Weights of a small sound classifier.
Training: soap at rate 0.003, 15700 steps, batches of 64, held-out accuracy 99%.
Data: trained on melodies that start on their tonic, played by one synthesised instrument, 26041 training examples, 38.6 epochs.
Rows from block 2 of a small sound classifier, named by matrix and row number. Rows with one number belong to one channel. Each number is 128 + 32 x the weight over its row's rms, rounded and kept within 0 to 255. All counts start at 0. After the name is the row's rms in percent of the matrix's.
After each channel's rows are labels from the 100 clips, of 14976, where the channel reaches its highest value: "top examples" is what is common among them. Only what is clearly more common there than usual is listed. The data: melodies that start on their tonic, played by one synthesised instrument.
# convs0: first width-11 conv (model.blocks.2.convs.0.weight, 128x128x11, each kernel summed), inputs 0-127
# convs1: second width-11 conv (model.blocks.2.convs.1.weight, 128x128x11, transposed, each kernel summed), outputs 0-127

convs0.21 102 [144 140 124 176 128 117 141 117 148  58 135 150 149 218 136  71 124 111 156 147 113 159 150 163  98  81 137 118 160 116 150  75  93 142 141 109 155 130  91 150 101 115  94 169  90 132 158 109 155 151 152 129 123 174 158 110 109 164 117  81 107 178 144 182  58 134  96 136  98 122  90 133 119  89 117  93 135 128 149 162 104 105  94 151 123 175 118 148 136 143 176 107 115  97 141 132  80 142 122 147 130  80 117 182 111 111 158  99 123 130 110 116 123 104 249  81  71  59 156  98  99 173 161 133 147 141  60  87]
convs1.21 116 [100 136  89  98 149 156 108  77 113 159 133 105 117 178 128 113 113 145  51  61 154 103  86 107 133 128 112 101 136 144  72 146 159 110 107  93  86 125  63  98 164 114 111 120  99  73  71 161  96 160 111 106 146  79 113 115 113 137 140  95  92  86 136 115 106  96 135 118 124 133 130 144 132  75 153 100 135 105 126 146 118  88 115 144  75  61  72 149  91 145 126  57  27 139  88 130 134  89  96 111  68 139  98 101  87 118 134 123  85 114 116 141  78 111  82 157 131 112 119  72 164  81 109  76 112  90 117 107]
top examples: horn-like

convs0.101 086 [167 177 139 160  84 189 110 180 168 146 143 104 129 132 128  89  88 147 157 126  83 140 161 132 149  63 136 145 210 167 158 148 163 129 108 136 107 155 114 113 184 115 119 108  62 125 124 125 193 101  77 111 188 157 120 129 224 140 132 139  72 132 149 154 137 114 186 169  80 101 128 119 138 142 131 103  78 108 139 149  85 128 113 151 135 174 104 103 108 115 126 146 176 169  57 140 183 126 156 140 116 137  99 132 167 160 149 102  60 152 166 128 138 171 133 105  81 120 129 102 141 132 171 126 108 124 177 113]
convs1.101 094 [106 117 136  87 154 117  88  85 119 167 145 112  88  81  89 161 123 102 145  95 194 125  74 155 145  94 150  96  42 121  94 102  56  54  80 153 102  96 114 143 127 155 103 126 130 128 130 159 102 117  91 142  81 128 163 104  76  96 171 115 128 139 186 119  98  98 134 101 167 141 179 140  77 155 107 134 210 133 104 134  62 135 124 150  95 120  93 146  92 160  67 106 118 100 185 135 141 126 144 123 108  90 120 129  98 129 121  80 133 148  58 146 121 155 120 185 179 104 162 139  77 128 112 146 105 122 134 125]
top examples: organ-like

convs0.36 102 [124 194  83 159 147  74  54  86 100  98 120 128  94  93 181  84 164 117  58 159  71 128 151  98 122 157 140  86  94 103 117  97 191 154  97 106 150  96  79 130 125 200  64 149 139 108 127 124  87  96 150 147 131 145 143 123 138 122 155 124 121 102 129 146 126 112 201 109  96 143 136 175 125 152 140 140 107 176 120 130 191 126 165  83 154 122 104 171 129  95 180 206  52 145 166 150 106 150 111 142 114  84 171 124 177 143  95 153  82 106 125 119 148 104 113 159 124 122 149 153 134 139 113 111 109 166 109 142]
convs1.36 102 [ 75 115 105 111  76 174 113 135 122 185 121  57 161 174  80 130 102  83  80  65 144 178 124 102 142 104 121 157 120 104 105  95 111 159 156 104  76 121 142 102  45 129 172 115  80 128 156 137  97 128 180 115 183 128 135 138 122 120 128 133 148  99 137 119 156 129  94  78  94 163 150 114 128 159 140 200 145 118 153  84 168 130 100 159 137 134 133 103 196 137  77 169  80 124 100 129 130 101 195 120 159 112  60 108  95 121  72 100 150 145 125 137 185 144  88 163 151 138 104 174 125  83  97 122 113 156 150 124]
top examples: clipping

convs0.124 070 [192 136 134 110 116  90 161 144 152 132 112 142 130 110  72 120 117  74 132  85 199  73 167 156  96 134  94 122 109 151 121 108  76  59 147 156 159 124  68 102  37 137 124 103 147 157 142 110 117 120 146  95 134 113 126 105 139  82 113 100  74  98 113 155 104 147 121 109 168 137 107 181 123  87 103 109 141 153 195 143  37 133 146  99 121 124 174 140 109 105 160 124 106 103 160 139 154 141 123 105 129  96  89 111 172 183 189 128 164 219 140 135 148 134 161 127  97 182 127 136  88 149 126 178 125  95 156 147]
convs1.124 087 [119 125 102 164 171  92 112 149 128 104 136 182 132 163 127 146 113 116 134 116 179 117 123  77 133 123 141 105  98 168 129 152 135 203 203 127 115 123 107 140 157 130  92 150 180  59 106 157 117 151 151 120 116  69 131 187  60 147 128 103  42 164 164 132 184 161 160 120 140 171 159 126 136  74 194 119 164 130  81 157 142 108 115 119 128 100 107 152 134 114 145 122 102 113 131 163 120 102 166 100  80 117  89 158  58 100 136  86 110 195 130 115 127 110 128 139 142  70 151 127 130  40 169 117 120 155 125  80]
top examples: horn-like

convs0.122 100 [114 169 175 149 125 147 148 189  98  77  90 127 113  95 130 140 137 141 158 189 117 127  84 142 157 149  72 124 157 175 164 109 112 219 128 145  96  85 122 127 114 121  50 107 113 156 141  70 123  71 159  59 126 118 157 108 122 125  98 149 103 113 153 124 144 131 200  84 162 113 143 111  77 117  88 149 108 148 108 128 149  83 133  94 116 158 121 140 131  83 218 133 110 168 142 128 134  79 137 170 103 149 149 120 116 117 109 166 138 136 108  82  48 196 115 127 111 120 105 202 100 151 154 107 135 132 146 128]
convs1.122 100 [167 109 135 100 129 150  84  83 179 111 106 106 120 107 100 117 171 145 100 153 150 163  90  98  90 102 132  79  77  77 123 127 143   8 130  97 166 124  97 113 106 132 139 132 133 143  98 159 133 130  74 174 165 120 152 119 111 105 154 134 122 164 175  82  75 121  96 116 124 142 151  78 111 153 118 106 163 103 117 165 171  89 151 147 145 146 122 114 137 105 163 128 125  78 163 156 159  87 132  73  39 116 112 133 206 141 102 125 131 130 119 109 155 163 105  61 220 107 133 135  91 109  89 124 111 143 152 100]
top examples: quiet level

convs0.68 098 [134 119  62 112 136 108 102 169 130 189 136 115  92  59 110  97 125 137 114 206 126 151 115  92 136 102  66  88  81  57 168 106 157 149  85 156 130 147 147 106 170 129 148  92 119 140 145 163 162  62  26 103 108 129 103 126 136 146 118 123  75 137 116 133 156 119 146 132 109  99 131 115 145 157 175  52  89 142 116 126 114 157 145  92 144 113 121 114 142 132  96 138 108 180 101 147 117 160 190 134 129 105 138 112 167 137 100 109 122 123 137 164 127  86  97 167 133 211 128 150 104 142 100 174 148  48 143 173]
convs1.68 090 [169 157  94 105 119 160 143 130  52 120 175 150 173 125 115  94 113 141  77  62 167  95 111 123 124 169 120  83 108 127 130 180 104 150 131 131 116  86 135  58  41 106 177 113 130 165 117 135 165 128 168 126 115  77  85 144 109  27 132 166 109 116 154 135 100 147 115 134 165 101 105 173 170 101 113 120  83 116 121 143 100 140 104 148 129 115 163  96 117 127  91 113 112 116 147  98 119 172 127 115 147 102 134 108 119  98 132 152 112  50 197 164 178 100 162 108 199 122 133 134  89 139 133 152 193  84 142 122]
top examples: white noise

convs0.23 089 [154 112 125  89  94 165  70 127 116 124 151  84 179 103 137  83 139 137 176 130  89  98 126  76  88  79  71 125 101 105  62 128 112  94  77  86 156 120 152 100 174 131 148  66 149  85 199 175 119  91  67 124  87 128 117 120 127 153  80 142 105 137 125 150 167  84 133 144  97  95  91 119 102 160 176 182 158 160 113 108  92 110 117 129 180 135 170  83 120 125  96 146 148 178 135  72  82 176 150 106 172 135  79 130 110 109 128 125 121 132 115 127 134 124 149 160 144 150  72 151 192 136  85 159 138 149 131 177]
convs1.23 097 [103 186 118 159 139 142 131  90  93  55 174  26  83 136 145 111 113 140  93 144 139  98 130 123 137  89 203 115 135  69 194 142 135 134  80  60 152 152 158  78 107 154 191 115 133 107  93  70 116 137 142  45 120 150  89 158 150 118 132 135 187 129 113 102 112 147 131  97 148 110 152  89 138 142 112  76  89 133 139 119  42 137 131 121 124 123 150 119 129 131 149 154 115 174 165  96  96 132 145 145 125 132 105  66 102 121 151 162 208  98 125 155 148 136 128 123 133 119 100 163  88 124 163 129 158 138 115 104]
top examples: sine tone; clipping

convs0.58 084 [127 139 152 111  97 118 138 177 118  91 126 123 108 113 157 157 123  91 131 111  58  90  94  80  83 129 103 136  63 146 157 101 118 150 104 106 126  55 153  92 153 109 134 111 169 137 147 124 161 140 160 107 104 145 104 122 139 116  81 189 133 136  50 130  87 109  73  95 140 134   0 163 144 102  84 122 133 103 125 116 106 157 145 135 174 129 136 115 167 182  71 124 127 153 165 128 145 121 119 159 137 150 133 144 158 187  76 165  93 141  76 150  58 158 119 122 108 135 128 187 131 142 120  83 125 106 131  68]
convs1.58 084 [151 135 119 103 105 103 148 119 153 113 119 156 124 154 208 103 128 142  96 130 136 149 106 126 112 140 142 161 157  47 159 112 121  97 108 110  77 139 192 125 220 134 111 130 116 109  89 133 126 183  87 170 120 131 110 133  75 137 146 136 142 172 106 171 123 127 135 110  96 103  92  97 119 151 176 137  46 179 170 122 166 164 113 121  93  93 125 162 161 105 131 142  72 128 100 131 112 142 148 142  89 129 122 108 101  98 156 157 126 112 121 160 119 101  57 162 121 166 151 163 144 154  85  62  21 161 188 137]
top examples: bass guitar-like

convs0.114 082 [142  97  99 173 147 114 173 142 127 148 156 117  91 107  72 101  70 183 150 189 147 129 103 103  81  65 143 174 120 122 157 122 107 136 138 166 130 131 113 164 181  69 146 151 129 135 177 140 171 113  64 162 146 108 124 107 132 110 149 100 130 123 118 113  98 113  94  55 147  67 152  91 150  95 188 155 118 127 148 169 140 155 172 124 152 111 193 130 123 168 104 136 123  93  92 117 130 128 143 115 100 154 152 129  41 129  73  97 126 208 143 136 108  88 171 121 127 173 148 193 153 120 127 173  91 132 163 153]
convs1.114 091 [104 106 109 109 150 138 131 123  85 139 116 142 129 106 131 192 153 115 143  93 115 104 149 172 166 197 125 133 101 193 145 121  90  99 106 112  71 155  68 152 107  93 135 128 171 114  99 168  83 156 137 111 105 161 162 157 109 164 172 130 140 117  80 150 157 168  88 208 129  90 180 150 149 134 130 172 167 184 204 184 125 143 160 178 135 106 109  84 147 180 169 123 139 122 112 154 119 109 111  76 153 145 172 187 119 182 177 142 124 110 146 149 157 125 162 118 181 138 132  89  92 140 138 111 178 133 179 151]
top examples: quiet level; pink noise; white noise

convs0.15 096 [174 122 131 125  97  70 114 193 166 119 136  78 115  43 167  96 143 136 126 186  73 121 110  95  49 163  98 135 114 115 109  85  91 137  96 124 204 151 110 104 136 108 197  99 159 133 116 115 108 146 109 116 111 129 150 130 151 140 175 126  79 134 101 142 167 106 118  69 116 101  60 114 142 105 108 100  94 114 131 124  70 141 118 154 150 159 107 145 102  82  83 116 120 164 150  80 170  93 137  99 198 147 104 162 106 108 175 136 101 128  90 121  87  74  75 154 162 129 135 159 153 112 129 122 141 136  67 131]
convs1.15 097 [191 125 175 109 171 133 175 132 147 145 138 143  40 155 166 146  84 138  79  86 110 186 167 142 109  95 180  39 108 116 117 177 140 162 152 151 138 139 151 160 154 178 105 117 100 135  88 112 135 113 128  88 114 138 177  99 145 146 111 120 144 135 165  83 123  59 127  93 137 141 174 133  94  79 121 126 131 120 177  84 121 103 150  98 133 141 150 155 108 157 135 134 100 141  69 156 139  60 171  99  74  87 105  99  95 161 146 162 100 107 132 149  72 143 155 104  63  72 140 151 158  89 145 131 103 114 132 140]
top examples: bass guitar-like; horn-like

convs0.118 097 [144 151 155 138 147 121 149 162 109 127  97 151  95 112 115 174  66 166 182 183 129  70 158 179  68 139 111  70 116 102 132  92 167 110 150 122 111  43 116  56 133 127 133 118 117 161 137 139 156  99 147 148 102 170 171 118 113  92  95 173 113 118 117 151 113 101  98 116 139  80 143 124  81 169 152  71 155  48 106  60 176 110  69 106 136 144 116 118 154 124 205 156 164 123 161 150 150 124 164 125 126 169 132 123 121 111 115 108 119 107 105  91  96  92 127 151  92 194 103 169  78 124 159 166 125 116 108 134]
convs1.118 085 [ 76 125 174 140 116  48  99 161 172  71 162  26 113 126 130 145 146 134 115 110 171 146 135 152 111 142 127 130 110 133 136 173  71  82 174 173 138  79 130 156  99  80 184 172 135 110  99 136 138 133 105 177 161 150 147 179 135 132 130 148 110 137 125  94 160 107 160 144 103 165 139 122 126 100 102 104 152 156  80 131 123 165 108  82 136 115 143 130 174  89 125 136 121  93 164 139 163 156 155  99 113 100 121  86  33  92 141 104 114  92 146 101 143 163 145 101 232 121 156 184 154 108  92 118 137 149 119 148]
top examples: white noise; pink noise

convs0.41 075 [ 57 146  95 145 111 118  95 197 120 115 127 151 166  58 139 190 124 112 125 112 101 126  97  83 136 126 110 128 135 107 109 122 127 136 157 125 150 119 160 124 128 112 152 111 115  96 168  59 174  50  83 137 148  85 156  92 109 129 119 131 145 102 125 169 106 110 105 138 109 176 154  41  90 142  34  87 112  95 164 149 116 120 119 106 124 114 111 149 177 169  67  93 140 172 103 130 204 150 116 155 111 127 137 171 161  96 115 133 144 161 146 148  91 121 143 146 115 121 114 116 173 129 125 131 107  85  47 193]
convs1.41 094 [116 118 148 135 170 148 228 125  95 136 102 174 117 194 106 122  89 139 106 137 135 122 161 105  90 107 169  84 185 167  74 171 124 131 163 165 124 176 105 135 173 109  57 105 109 164  94 128 169 109 141 111 118 161 107 146 112 116 119  81 137 147 147  78 157  79 161 154 187 151 109 152 132  88  74 178 158 113 168 164 126 102 145 163 157 155 183  96 117 182 162  97 131 164 141 138 122 104 141 121 106 206 127 152  66 164 124 130 100 124 119 122  88 139  92 128 133  90 159  88  95 119 172 172  87 121 128 132]
top examples: white noise; piano-like

convs0.104 073 [ 99 159 118  80 161  92 137 166 115 150 186  93 214  77  82  67  69 111 136 135 126 163 130 143 166 123  84  82 157 179 123 100 100 105  85 162 153  92  96  79 140 106 142 126 123 102 100 154 163 138 123  79 127 152  88 123 126 119 110 106 132  92 184 113  79 156 161 111  92  77 126 111 111  96 142 105 101 149 184 119  45  72 160 135 145 142 140 108 142 126 125 211  93  85 155 149  82 133 175 126 151 134 112  86 125 137 123 127 154 155 160  61 136  95 171 118 142 119  83 131 110 102 157 143 142  93 108 158]
convs1.104 096 [114 121 106 115 172 138 104 116 160 130 135 162 147 196 145 186  93 122 114 102 127 132 131 108 116 135 111 162 124  90 111 168 150 179 170 137 118 135 170 122 122 127 144 125 133  51 122 137 156 150 174 112 168  62 129 140  72 104 140 140 106 227 152 132 210  90  92 132  93 148 181 132 130  85 189 140 102 134  93 143 160 159  73  72  70  71  89 122 105 110 139 134  68  88 125 107 110  80 170 106  87 158 119 142  80  92 124 116 127 144 114 129 131  73 138 120 177  89 145 159 106 121 149  86  96 119 136  82]
top examples: electric piano-like; sine tone

convs0.99 097 [149  94 131 159 140 126 165  85 158 165 158  90 145 112 185 155 203 136 138 114 172 125 138 107  87 108  91 165 116 126 146 150  95 188 160 111 125 137 143 157 203 108 162 140 118 126 100 182 182 100 104 138 143 149 103 171 143 117 127 140 121 126 150 115  91 137  91 175  73 193 196 153 103 117 148  73 131 172 130 113 144 141 144 164 131 142 141 121 109 173 106  76 136 120 116 140 173  78 176 133  96 147 156 181  87 203 168 180 119 107  87 119 112 114 200 111 163 126 197 126 120 143  87  93 151 122 163 117]
convs1.99 109 [130 138 121  79  97 151  85 131 101 132  69 119 101 102 170 117  64 109 150 153 111 147 141 126 109 116 142 148 125 123 142 125 135  87 129 118  52 101 111 142 213  82 136 151 130 115 118 168 108 145 105 150  78 154 142 156  79  93 111 102 115 136 121 170 131 121 120 145 152 177 127 158 195 182 145 129 154 174 131 231 103 167 156 115 131  94 105 153  62 128  79  94  81 110  92 152 177 143 116  88 158 163 104  77 186 113 191 123 119 137 156 136 121 115 116 171  87 129 188 101 119 157 161 154 116 130 105  65]
top examples: quiet level; reverberation; pink noise; horn-like

convs0.53 128 [141 149 104 165 133 185 117 108 143  96 130  42 136 111 104  76 124  81 118 116 122  90 111 130 134 103  74 100 145 132 119 161 132 136 116  92 142 114 136  78 140 129 154  93  85 164 182 155 101 142  65 139 107 137 145 108 181 145  81 142 130 118 111 145 141  85 109 116  76 176 116  61 161 163 129 121 131 153 109  94 161 200  85 100 186 138  72  36 154 127 145 132 134 125 110  53 160 147 113 137 143 101 104 142 144 145 148 171 101 185 119 103 111 154 158 147  82 142 128 154 147 137 125 181 136  56  65 116]
convs1.53 116 [147 125 113 134 133 116 170 162 130 101 128 106  80 136 180 115 108 174 146 182 143 105  76 113 161 182  89 111 121 143 114  90 162 143 109  45 105  70 175  78 201 193 116  67 109  88 135 109 162  97 127 146  74 142  71  72  99 133 154 152 186 110 111 155 145 143 100 156 156 112 103 144 166 152 173 120 120 178 145 113 107 119  77 128  98 120 131 151  82  85 179 128 120 116 168 133 129 155 143 100  80 132 105 103  99 145 144 151 154 159 107 120 108 107 158 139 127 169 133 149  58 157 100 127  40 109 137 118]
top examples: bass guitar-like; pink noise; white noise

convs0.119 096 [194  63 154  94 150  97 158  92 143 188 208 143 114 125 126 148 123 127 118 132 191  90 148  73  92  83 137 227 128 168 168  91 138 159 177 105  97 152 126 188 112  94 153 168 114 121 152 139 175 125 122 140 104 130 112 136  89 152 175 168  84 100 136 111  83 132 106 102 192 162 125 101 110 153 161 139 101 122  96 171  95 193 122 138 113 133 139  85  93 157 101 120 137  72 131  72 116 117 161 154 130  99 105 142 131 108 112  88 104 138 107 110 126 153 179 129 150 147 153 108 115 125 144 156 154 149 201  95]
convs1.119 110 [ 97  97  93 171 127 186 118 190 107 148 167 132  67 123  94 107 127 155 132 107 137 134  64 149  98 159  96 113  90 114 152 130 154 103 120 112 102 126 137 158 141 111 123 110 183 150 102  96 124 145  94  74 105 152 158 115 143 107  83  90 144 115  82 125  93 103 144 112 138 142 111 164 222 175 162 119 131 138 176 247 144  80 138 142 129 109  98 177 136 221 161  99  97 137  94 150 171 133 132  83 138 193 115  86  94 159 111 136 122 118 179 132 125 131 138 182  92 118 183 147 124 114 124 140 128 117 114 110]
top examples: quiet level; pink noise; rumble

convs0.97 107 [133  94 146 115 128 134  85 147 110 113  37 173 148 100 112  86 102  94  71 144 148 152 228 179  92 156 140 123 137 162 107 125 123 130  93 158 100  65  87  53 155 146 198 100 161 143 156 120 119 128 172 155 171 111 119 144  90 100 142  80 125 123 127 147  95  98 142 154 113 176 144 130 146 103 105 107 156 121 126 212 146 105 106 122 131 142 123 129 141 126 127 154 129 134 127 114  88 149 149  65 166  83 126  94 158  79 158 113 158 160 160 117 121  65 164 154 144 143 174 132  84 140 141 170 143 187  71 122]
convs1.97 113 [151 148 148 156 150  75 102 150  83 220  55 111 138 131 116 138 147 159 138 155 166 102  94 145 137  88  58 124 123 130 119 111 143 154 144 147 199  97 130 142 124 117 145 197 126  80 156 166 154 147 136 112 124  88 145 165 109 131 166 143 144  99 183 121 103 162 106 188 124 183 114 148 197 155 182 135 144  97 134 133 174 146 126 105 110 102 148 124  80  74  61  97  97 126 115 166 126 122 164 108  99 126 107  71 100 143 133 168 122 117 109 104  84 173 161 115 100 188 166 156 180 129 113 124  70  80 129 124]
top examples: reverberation; quiet level; bass guitar-like

convs0.2 081 [ 98  61  53 102  97 134 117 166 128 117 127 128 107  81 104 132 113 105  83 132  84 173 142 125 144 122 146  91  87 130 143 165  68 125  61 132 160  86  88 124 142 100 164 108 131 209 140  75 111 156  90 148 158 172  94 127 103 113 131 138 151  85 141 113  57 112 118 106 156  72  55 141 142  41  83  95 136 116 116 101 163 158 129 131 137 119 119 104 127 163  96 155 111 166 125 139 160  96 162 103 107 159 148 114 101  95 124 112 142 156 105 147  77 126 154  78 132  95 105 146 146  78 152 164 127 180 147 201]
convs1.2 081 [ 19 110 122 165 176 136 138  81  47 119 157 117 198 139 157 167 103  81  97 176 135 126 133 131 129 121 120 145 140 197 130 102 142 104 116 117 164 135 133 134 127 125 106 172 111 119 166  80  77 159  94  94 132 135 139 143 148 137 136 112  89 158 130 152 157 168 142 183  91 124 182 163 114 175 104 196 158  93 143 130  98 154 128 227 125 105 155 114 166 129 146 164 133 103 131 169 144 122 130 176 142 108 181 136 121 159 159  84 143 140 115  85 177 139 144 134 143  95 103  98 165 114 124 151  89  77 141 184]
top examples: quiet level; oboe-like

convs0.32 096 [105  99 102 176 123  96  92 141  79  60 119  79 131 142 135 184  85 159 184 176 112 123 141 132  47  68  85 164 148  96 126 119  97 124 132 132 169 162 135 151 140 117 170 133 101  67 134 129 115  69 109  88  92 124  85 109 115 140  84 190 169  69  98 127 149 119 195  96 157  95 123 125 144  79 114 182 166  96 165 110  70  75 102 102 169 142 135 165 113 154 111 140 147  86 163 132 113 149 116 163 157 148 154 152 156  75 120 123 115 138 110 117 111 152 122 144 130  60 103 133 153  94  72 127  91 141 133 110]
convs1.32 097 [110 143 137 125 124 120 187 134 151 148 106 130 117 142 110 124 114 114  63 104 130 126 202 133 156 212 211 119  89 149 123 153 125 166 116 127 173 166 159 151 167 110 112 151 190 172 104 157 130 132 135 158 168  99 109 132 195 157 152  95 188 159 139  88 122 140 133 100 135 110 163 112 114 122  95 105 137 105 127 165 133 159 137 152 185 127 141 184 182 231 166 126 188 160 151  97 132 109 146 205  92 155 112 146 119 156 119  99  71 140 128 148 134 163 150  87 175  89 150 102 108 149 136 104 155 101 132  93]
top examples: organ-like; bell-like; clipping

convs0.120 144 [138 136 115 179 132 110 164 124 156 131 120  67  73 150 180 162 172 137 145  79 176 221  84 108 133  84 143 123 111 147 180 141 179 121 153 109 133 130 165 105 192 116  75 110 114 144  95  50 127 128 174  77 128 112 124 124 170 127  95 162 173 129 152 115 130 164  97 136  94 138 173  96 144 132 154 132 118 125  97 194 137  57 115 121 116 133 115  70 110  81 123 116 118 146 132 124 129 102 126 122 109 146 123 130 121  80 150 164  93  45 147 126  88 121 121  85 154  94 122 176 129  86 124 139  67  52 110 131]
convs1.120 133 [145 104 111 112 125 105  56 138 107 156 109 114 146 137  96  85  71 124 134 165 174  95  94 224 127  95 107 159 137 133 130 116 178  78 117  88 170 154  80 119  92 142 146 145 144 157 162 154 190 119 130 124 162  66 175  92  61 153  92 108  82 102 139 104 130 133 140 128 133 123  87 126 145 113 128 135  70 106 127  75 114 118 130 135 125 158 120 135 102 124 111 132 131 124 154 175 128 121 135  72 122  91 126 172 196 120 159 140 123  93 156  84 139 150 134  99 162 159 140 116  60 154  98 229 187 115 189 123]
top examples: horn-like; rumble

convs0.85 079 [102 139 143 127  57 125 144 170 100  72 133  62 132  99 167  91  88 107 161 115 116 189  66 101 191 130 119  79  98 138 159 103 163  67  96 116 127  94 125 120  90 121 206 160 135 143 154 107 163 111  71  78 153 160 148 126 132 102 169 152 109  99 159 124 132 144 126  94 155 153  95  86 159 156 166  87  83 121  69 107  72 181 186 138  93  97 109 133 172 176 115 168 101 110 204 158 140 159 104 109 151 146 124 147 141 121 113 158 135  76 157  81 124 120 120 117 156 141 117 149 119 171 115 112 124 120  89 122]
convs1.85 091 [177  63 120 157 175 146 112 139 146  87 135 151 133 131 149 147 169 108 126 108 137  99 155 194  76 151 135 172 119 105 126 149 114 126 114 102 115 105 124 110 142 169  52  80 102 132 188 146 178 141 126 169 145 189 214 118 152 108 163 153 100 106 191 143 144 148 152 189 141 112 122 175  82 126 162 133 135 124 121 136 134 160 170 100 124 104 104  90 174  68 136  97 134  61 140 135 127 102 137 116 150 100 145 161 169 192 102 130 134 110 154 123 104 146 133 193  31 118 129 156 135 126  93 174 114 106 162 164]
top examples: white noise; pink noise

convs0.18 081 [142  81 126 128 132 168 139 225  88 156 102 130 138 111 189 168 148  86 112 139  78  89 143 143 116 121 122 158 136 133  84 116 122 114  84 104 126 159 127 131  96  97 159 114 181 128 158 119 167 142  57  88 118  82 117 128 122 166 134 134 214 136 134 138 117 103 101  76 122 162  75 148 185 115 131 142 100 117 125  85 109 169  96 172 122 118 136 135 148  87 109 137 114 148 129 119 127 109  71  97 154 155 122 209 148 147  93  79 136  58 162 123 110 144  80 192 111 142  99 183 196 101  98  93  91 145 102 144]
convs1.18 089 [140 135 141 143 124 125  81 145  97 142 156 158 134 154 142 186  97 172 128 189 142 131 130  86 165 102 133  83 101  96 179  86 174 155 114 116  90 104 153 132 214 125  95 134 120  87 133 125 189 125 104 169  93 168 142 141  75 132 127 123 122 143 187 139 144 143 169 162 117 111 137 160 220 147 150  97 133 130 196 131 157 162  99 117 141  82 171 113 152 150 129 122  93 212 151 178 147 136 163 175 157 111  98  98 148 110 119 171 113 197 118 116 136 145 142  79 121  84 127 160 132 162 198 107  89 136 145 164]
top examples: sine tone

convs0.67 067 [153 163 167 102  90 216 145  95  94  85 130 112  92  93 141 149 115 110  65 169 121  21 114 171 143 152 147 154  89 151 107  85 123 146  98 155 103 102 110 156 142 150 192  92  99 135  96  97 125 150 128  96 160 139 168  96 135 170 143 204 129 113 112 154  60 119 156  49 146 140 143 115 172 115 118 175  91 189 134 174 102 182 141 132  93 123 134 133 125 147 112 131 113 170  95 110 124  99 131 167 177 157  94 115 117 123 100 150 139 146 138 107  77 160 175  98 164  98 130 144 124 123 157 169 113 132 160 103]
convs1.67 096 [ 84 105 124 121 163  88 123 103 106 115  99 174  50 163 140 128  93 105 166  74 118 162 117  95  95 118 147  87 117 154 135 159 111 136 182 135 120  98 121  99 175 101 138 137 106 115  92 120 158  92 143 112 118 120 131 138 208 161 102 102  76 161 153  99 191 142 144 154 100 132 189 173  90  89 140 100 158  80 111 154 137  79  87 143 154 126 114 116 146  78 100 121  96 103 128 118 103 105 145 116 124 119  85  77  62 109  88 134 142 143  54 145 144 127 116 115 140  50 125 108 125  89 163 137  43 120  47 133]
top examples: reverberation; horn-like; sine tone; muffled (low-pass)

convs0.4 098 [190  65 104 182 150 105  99 150 155 139 143 158 123 102 115  99 143  95 147 156  92 123 158 118  74 153  93  94 149  64 146 131 155 145 121 177 130 157 126  97 128 172 123 131 128  98 136 145 145  79  68  99 175 119 105 116 164  30 134 131 172 148 146  99 122  83 121  70  97  61 179 108  95 111 140 130 142  52 194  99 110  98 133 153 183 127 118  92 158 161 150 125 140  72 184 129  99 125 140 125 127 136 136 174 171 143 119  92 108 152  87 104 117 153  85 126 137 138 117 135 130 131  69 160 100 137 171  71]
convs1.4 102 [131 140  87  95 147 168  96 202 175 137 130 134 135 130  69 168  84 145 150  95 113 149 117 127 165 140 141 148 111 136 169 126  75 146  86 128 137 127 154 175 102 157 164 186 101 154 162 132 159 148 143 175 113 129 174 146 123 178 107 127  79 109 124 120 145 133 217 128 223 169 172 168 141 151 185 172 174 177 118 115 107 169 125 125 113 155 142 189 179 129 153 160 180 143 175 163 154 138 144  87 115 115 127 148 114 154 133  81 117 168 157 131 157 109  98 183 142  96 144 116 160 105 110 131 169 182 127 168]
top examples: clipping; flute-like

convs0.90 091 [142  92 162 154 133  89 154 169  86  80  93 110 107 151 103 137  75 144 202 136 119  99 110 117 106 108 115 156 116 183 143 135  52 162 104 118 118 109 141 156  80  98 100 119 152  80 168  84 208  92 142  83  76  95 126 142 160  80  85 155 177 135  85  80 138  83 141 146 154 108 134 128 128 115 135 150 113 133 140 146 154  76 160  78 130 171  98  99 112 109 118  83 146  88 121  79 111  87 159  88 110  75 109  72 185 135 152 165  80 135 163 125 125 112 148 135 162 168 168 113 149 139  83 103  81 155 165 117]
convs1.90 086 [115  79 136 157  59  76 132 159 130 120  67 130  84 119 152 142 180  84  61 185 129 110 130 173 179 127 137 138  92 124 128 109 114  93  77  76 159 133 155 128 121  97 148  39 136 172 115 120 131 105 122 102  94 160 138 143 136 121 121 153 156 109 139 150 111 153 165 141 113  65 153 162 187 155 102 159 119 186  88 165 180 101  83  97 103 108  86 126  96 106 101 143  77 138 104  89 167 183 118 122 121 134 153 122 183 105 105 143 167 154 117 129 151 123 217 140 110 137 120 183 121  86 105  85 115 166 144 125]
top examples: quiet level; pink noise